config.toml
train_examples = 195000
crop_scale_min = 0.8
num_classes = 12
optimizer = "cautious_adamw"
Rows from block 9 of a small image classifier, named by matrix and row number. Rows with one number belong to one channel. Each number is 128 + 32 x the weight over its row's rms, rounded and kept within 0 to 255. All counts start at 0. Numbers have three digits each.
Before each channel's rows are labels from the 100 images, of 14976, where the channel reaches its highest value: "responds to" is what is common among them. Only what is clearly more common there than usual is listed. The data: drawn human figures in many poses.
# p10: first pointwise conv (model.blocks.9.p1.0.weight, 160x160x1x1), inputs 0-159
# p20: second pointwise conv (model.blocks.9.p2.0.weight, 160x160x1x1, transposed), outputs 0-159

responds to: purple top; handstand; lying
p10.49:067169131117138152135157104166125174140129153155057172156091172108141098134180123148182094155107225167169144149116109177130154145191129122150143129128166122085144174125152158090139155138147154159140151131157139108131174157141131131175150100070166159114179178152138161137158146140143125118155133136118185127131156158121129143193142180157207132140176124132151163199173131151079152122165185148117153129100180109169109122154163129142158170144158149138183154172203157183109173163114162
p20.49:114106164127084151151103148107130153130091121104200151128070123127190165119204146092080107088188094077098119170160095166155185163152107172058150124171144191129140139129118194153122116150092072101097102108126134106128192147062172136160153072126123130067113118099139110082165156161074119091113148179114084124101144159082122138106090112098118163139116079122088084064122125095136090108073114126086115128129125140138109112134093143137107108086117088107072089083103094097093128125145131

responds to: grey trousers
p10.62:166117139159128136116111130173128114142143165159107147191136125116194174155162157147166173116167114175154179152162090122127142129099177188143126086195196178148142087144135151123141202128133155196159143105176218164153140093148148101125158128162141129147158131170162159187134165069165142182123101132138170114151145134133160152164115129144192110114159115172159167138177122159100181162161152130149134163144181129112168194148108149124119119145161171196151163167129185154115150119122122
p20.62:209085138146196105141171159122161143170145139098148104102098119143171121130168091066110126059098076099149135139156120159085163141066094146128169172152158110099151135145087142068179051137118125081100097103119173089092153122166179083137104136155081168131101085089146141149116152129125116109153142181114136159144149165121147180124118173096185163171166144127120151168134129132129056104129133220124159108201143151140124102140084153139120113120121125206135131109137128113170137122075155

responds to: pink top; waving
p10.102:128134122099104099148160129112107144165101182137198119148105135123109196142170141156195161156175081130173174134151139151113159190157157145144160187169180169135175112149160141150159163138215157077181112117161188139186113121138154146142137159189180171136153091136137146161146114138127211165062115098135191171142137141131162133171116143158081115181123097162182142108132157152143158123129128136138139142160153133163182200133134172151128111138144171147140128135127156174150125152073129
p20.102:115087128153133096113132111126167126061072144094111145109080120146036087124057074112118102104174131079156115094158162079108100145106131184171170102112087074148135168082107127068106066096138157097145122103118157111100130090156087097116057207133122058116147151115084077092142099129097147142078082149104126095176110104108137079139140139104107085122107089138142119082096099150115109102134141141107126147136110096119165152175081071151083123113105152113088147096136147113186143073116107

responds to: lying; splits
p10.73:162129106129144136164142076168150146172172137130174117139144103182188120162183157180153183101172122162154121144139085164155124138117200140127136055140169162111135148143145148102138172133132185184154110088173207171155154131161147136145157124134146156106161101142113187192140166103153133191119133106118176127154131156135181130147117147136122137118112116196135140202138149183172132175150165129149154124116188143161146143096108159107139145153170201206156154137178174153137137138155158
p20.73:109149147157105129145153146180135168152107173124114091098204130101191108131175161130080163154139132094130159142131119191170161137138142135144099117149105117154110140148130128134124156126138089151137132097142195123164145177082164183175130120165187138142145132128109092105196153158087075106124164149180133182130193183125122127164180158110083148150138058165143079063132160105176187131185127124150171085176142180107162136160081147145144107159130128154079108170137116145157077147055133

responds to: pink top; handstand
p10.52:120200099146181148154143139169115124172122145112189120130157080156177190151124159105179134147158091131139133208162156169155198148134146138147132162170185173128165170153099172180107146145123143118156164128165187178153109106135121147126171139230140145111166137163130168147162130122132195161098094118148166123157161115096175143149106152108170160125121115123192124095148159143066143166119168177147120169153146116116159181153133158151138113173138163166073145160150155152177164107129107
p20.52:144128096135137096150125145091146114110173143161126165176151115076094142099116082110181125095078115077175117094120212068111084081101088095205168192080114143137131133120094101130082087141107186096112150148116117141133134087147093107075206179089100153188112097144124176156157178105142155144144159126085144111104154095170123142117129075122140130089150183073155116168191170152133104158089126125095161120114153087150127096079101160143137148111081145084142120105137118159076114136104163

responds to: lying; bowing
p10.16:130132158146165105159149120159128156168155141146127136129127114197128122149190134181162174153168148194178124174183109127129120156129186110128167129127186155124156155148168156086103165105106173146124131115174215187128115150169148118120145086153103182141156127135111174169133172130152099180166135179130171126149138176104159112178130144131149149135133128176134156167154162212116141132177160108120153118131171166145190135125149160120112193141197164196138136163202170166122149115149157
p20.16:153134144131127138197159135157142114167152118190174126131157121159169144153161165101066137075186093102131112154147086144159134127126168166119134113156143150158131118170135189125172133131138166165152170135143165141163149130102170163140108143186139189147117147173167139126161188210128114104204187202121174153143187157171115189164196163135138190147190151115161138169161144096157141090122143130148151131121192153104152102155116146140159138138107152155137131175148151132129176189106135

responds to: purple top; blue top; lying
p10.117:133129156173147152125160111169141112173121149159103188140104155090168111117158140125203084137087199115199061179096141159101146084174143071097166086146152115133163155157123177104137185188119109174133089115175125158132147133131158127148135144118104108139139122100102150116156137113167133127144127199168173148132152113118160141164127138141143141151205119133146156169143179082119167106157158157108178138148186130137111120133174130091151112193167184135171153190175128147154210147150170
p20.117:082108151203075126128155121121151140057123126145178147141165137153192137135162171118145104148150123134145120171138180168193193126207112153116156134143156169173094125141172195229101099165128095138156153082160163144151143135073167149186141096113145130176132164136153160146146136160161111152132133085112153124116172166162156124194126107124105132128126123120164127133162140092148171170158141117151136159091136086164081120084120158165153172174136146079145146160074122156115149187185139

responds to: bowing
p10.35:126140166179045108130135138160133184084154111175148159123140148151133138124157106137127148141135127098147167153178143115178105142127143111118154125120158147088168144137134129181180094155108119174157132158142134163185127163127131199095116164154166140203208136130147173131121157120194127143135159132115153168107108135150164150120221129182154121143166162105134151185096168155221135176161117127148140118135088163136137096135190195139158133165116172122152124133129156115200162151162207
p20.35:138151112177123167191188171172176143153214143145096185159206135166126145103147133190140171159129162132121143154158137140152138117136168140138142120142167142174176152130124132174134162126190102193161144139173172133150130153149118133129144141110140183120158159140106109178123132143113141089142119156138098123059115171100117121086143103183100130103162112099097119157076115147106107097156096073143115150139166047085049073098138151096174153134087114115183131144168145131080090108067134

responds to: pink top
p10.138:175100140148132104123145155141142132156180167154240149163139151157148115152155133125176106138162081123185143120095102152150172154166151059114172218123130127105170193143175155123151155094116121110135119181152148163141122149114123176147099116252099153123156152146099122174150141114166182153161153115157164130148171179124136144166141141148071103130125151169136129169141153094162150101123145171143086145126185151171153139137168137125203137163169143124126122158146162164136131174126175
p20.138:173113125138118132089134160147122062169110102126156116226103141232032169118014093078115108129121123204130119136130090133112017129093128127122109123133173082095137120141114136103141122118099145177104099229123160108098112087112112091146130124124121074148139118122097126110091084074086121158091134123161120087156072113107157103106120129115152072120112119125114100123148136153115100116132165153119118109152145107117113123149081074148101132120132131149086125088109129144126098142085123

responds to: handstand; black trousers; brown trousers
p10.51:098154163140143132102199153160148131119116180137154158186122100126164118108132127144106176095168133175128113112195129141152174129135185159128165124192141154197169096153159165138116170116143124199179173132120174145100158127123142071136133168132162110144137155199143181166120142092162136149160152130188160148148186145132126144093064127149147146126149168132178143163192174165130170106129180138182132172158148137151186176163111105137123120165113172172110164176189179161141103103125125
p20.51:091116166133121085148106132154159140166170147118129155165144166153133106146182083131124102105137126135132076115198140092185148112132152151113185132159157125205148150157163161140123124144101138137174177115124128140112141144151125129117077162148136144160181119102109171154161133154139141165153189116109164114143187106148122132160186154111158165165188182097195169112115159156129172232182143105160139139164157129201140149162088080161169165127189165075092166122155107164136175144159161

responds to: lying; grey top
p10.92:183143118145145140164154114149140113152134136182131146160153132145166144154162183129186190121166120149139162164131119145099145157142192143143132030151196152161134123139122134132160199165149156159154144132192172161148143090154117102126168135150139097140133167118186157144132134105150190178126076155147149134164172154156190178156091121139176119140154156138176172158175130150114181168167156136135171186157182152142159209145122136155124097173156181170133155149151176146137178127143111
p20.92:112127143160127070150165136176122127122138182115099141134152164155162128133173163194137118150180065097135095112140094135121155126131154091182138072115164131125098134152162160195113170157170088150139157079155145156163144156093123135112177096143125090082139148119171104170171123141139166165129110177178102137168191214118159151149137091073156169148117075168124083062080136125119159128134149130146167138181157166150140183201140100174121153114193169127120088103125152106138119131174088

responds to: pink top; pink trousers
p10.44:183134162142149150130129097139109112137145199178252165147129133131121136138176131109163158118160072142161131157161089149153151166156164141129155173149143152167137124170132151095155181142155119158153094110164175157188139127144147104171118137255162142111139120160156199130125141140165177141138128151127161152144159144119151123151133119158120133169143096169163162145140141172115162109163129149158124157144160135138173147118127175155151112172136166187130132136203190166140143131106170
p20.44:191181093128129129166120163118134046097118133130113141132201134130057165140038113094158162155130146168165173085110180120139068099153129132159157146103136124158164093120130084120130120083118180126181157159151130080121136094126130103090155160146107176122160106190147131182123129113176131116172101138140143167123152143200139175187143174123128187104143165137171189172150141162173131100151117149140138145148145116158136129165096177121169153180095186134120166131135190140125169175114149

responds to: pink top; pink trousers
p10.7:144119137180109161156121129139148118127175188141255152158140162134118158171166126116181117118147095120161073147124115204123192191165143112125169203160159138132167117164161153121156156123154132072140140169169127140127122143140125161178129130246115167152168145090147120129130113119145189122118120095140149086141142175157127168171155155162134158139109146146156142134172109132177141103139120171134136163153154161161154137147191147149197146169171126140104155159134143169091120179116145
p20.7:148163094123161114131118145138131066153103131123095129186127128175011136121022124105155113146156111201127129093145145099122055115131141129159134142109133105125158134129126073132141113058124161159139121216110167122064099095130082083083128178151105125143156151143078131128144110081131159176106112132131150103159090108169172126180156147101134099136140141135188180156135158168131146158128140165123135183156131122141143185175109105162114158165169186109092160108143182141153170176138123

responds to: grey trousers
p10.38:205133156152134131160136122143166089160151116163148128159165133130156146146159154141168201117180141146146126147165111104099159141100206151176106103128179154191152106142138121113139184152128145174146118126172137137141145096157119104113157118145125108135118153145203188165141153121171172170147079158148160125176144139131167191160096136142158154138149152148140187151184142182113179162174150137152166207152157144145199171185109117108130142197164169153130130180143190170109148084130123
p20.38:117112078176138160122128113114127094084099121164124132129130108106208097122171139125097133167098140072109116090163107119180112138141066119160114141141076130120135124101111109120110138137136101103141108077149134110136075087098124102083174140098115071074127099096080099088049092130096131119038092116154099121126123157096124048105094050110099169123089027158094099112140125089148072133117147131135126130151121115133102111091117083124075152128162088116088060176109089080128115074134095

responds to: bowing; grey top; lying
p10.115:125191168148202115147125202112103139151117123153131111118130127158148157165152126140083128100152080146114153210165107144218177103140166209131163117140123173167080200181124110162125119162099125165145147129132092168163155147169087140186146149180129132138135175134172179129095173173141128178106130180099160182107100160145152117144077155113147175119144157144120116173144155135129115161119154141136155094151120146102081150157052137115104078132128132174162171134149149108125171153185128
p20.115:110145097158083155095172188134136121149175100200121165140143151139147131102151187103168158135136150109110150150097165113171113121158148081138115122196167145163158129148119124184173188137159136149132162136179152158171156093095098212136111111089149176146146091132163122143118165166082128082166128170106101160044155137104106170146139060164110173072165150101144077147139120091138122128114125083137134103119168108120094082052163142111146146145100109098152082154121142114031134117162125

responds to: lying; bowing
p10.142:145083162160112150197093105124187138219123149186124116144131141131161149142128127161150166081137102142159155148107131149118190120158114200114107143117175134142139165132069140212200114171129159182133130078161195167157118093156124154136158135118147162131137106144195119138118122156150126129127098167109107138151129157182161179158110118125115155170118167149136165092203177160113162130137132145127184124112113135115150081179202117104146159163166112121143177154126196146134181166170144
p20.142:122096116098151111098124124090161098106124105098156095112060094072145106110121058102119119095157111093107109102143122117088159127111097119138102193119106082103133161088097111107115097176099122063076081078125102106117157112150114100112118120102092060117127088066076200072123125148103131141094072072117085100121058120113134100108083093159092098150090159119082149113188123122123059107087104159104112118100094152091072093080151149113123111100086082155145081102088132113110081088085136

responds to: lying
p10.110:108105219156142179150132087134123134156126184161125160173141120130190126126158154169170164084126146141213165097140116129073169109179130195109165106129170130146097119168124094101164134167133131188186115108153122152131139147154123149167133162157158189108114163143189182118109133151164128143190093177116155176126111126168183152189107152132124125172140136130097160161160198168143159103189119150144187143113191154124126155167085102108104133147142133160169160136171170134131161122156115
p20.110:123111136093143116107101104101134138081068141120143127097099115108168119085151098142095117122109116098127098119087083152136113162102150172158156104085076131143080122104142141070119096146134130116136100090134070102163151087116149120154137128125140082093060123095113152111158079103104129209085107144120146117234111123101137094124103143065145139186069094186104156140088125141136161162131099108124104129096089135086147198214084080174081100142146156153086089099146100087216130092152119

responds to: lying
p10.103:186136169138154156148121103158150118128147141157139157168131130139189162166157152141167209134153117177151152183161072153122164144146196151129130104152148146170140092138124131137156174156122174188181115102169174189132148098129127133123142135134139110120146152132179152153153169115162162200150096128120157138164167140152179158152119134160157153147170168149154164168168153139139133143181159171136174200123191147116154175141125134118136120185170180214164159183131188163135161140172127
p20.103:152132136184107134153149156149153175163093168099124123128161150124187167174172128100117124153120137112160124176114146170112170125166117113101111122171157110100114146167130153148114176133105135146144159095134185159147131157117149167153132134146141168187104149123149139149180162152195134088167121138111191127131194135129214149141129137110108181114166126154134062121130192130169215133094164206124225112129206107185126137167113098157179151168145149134077157158142136105126150165155148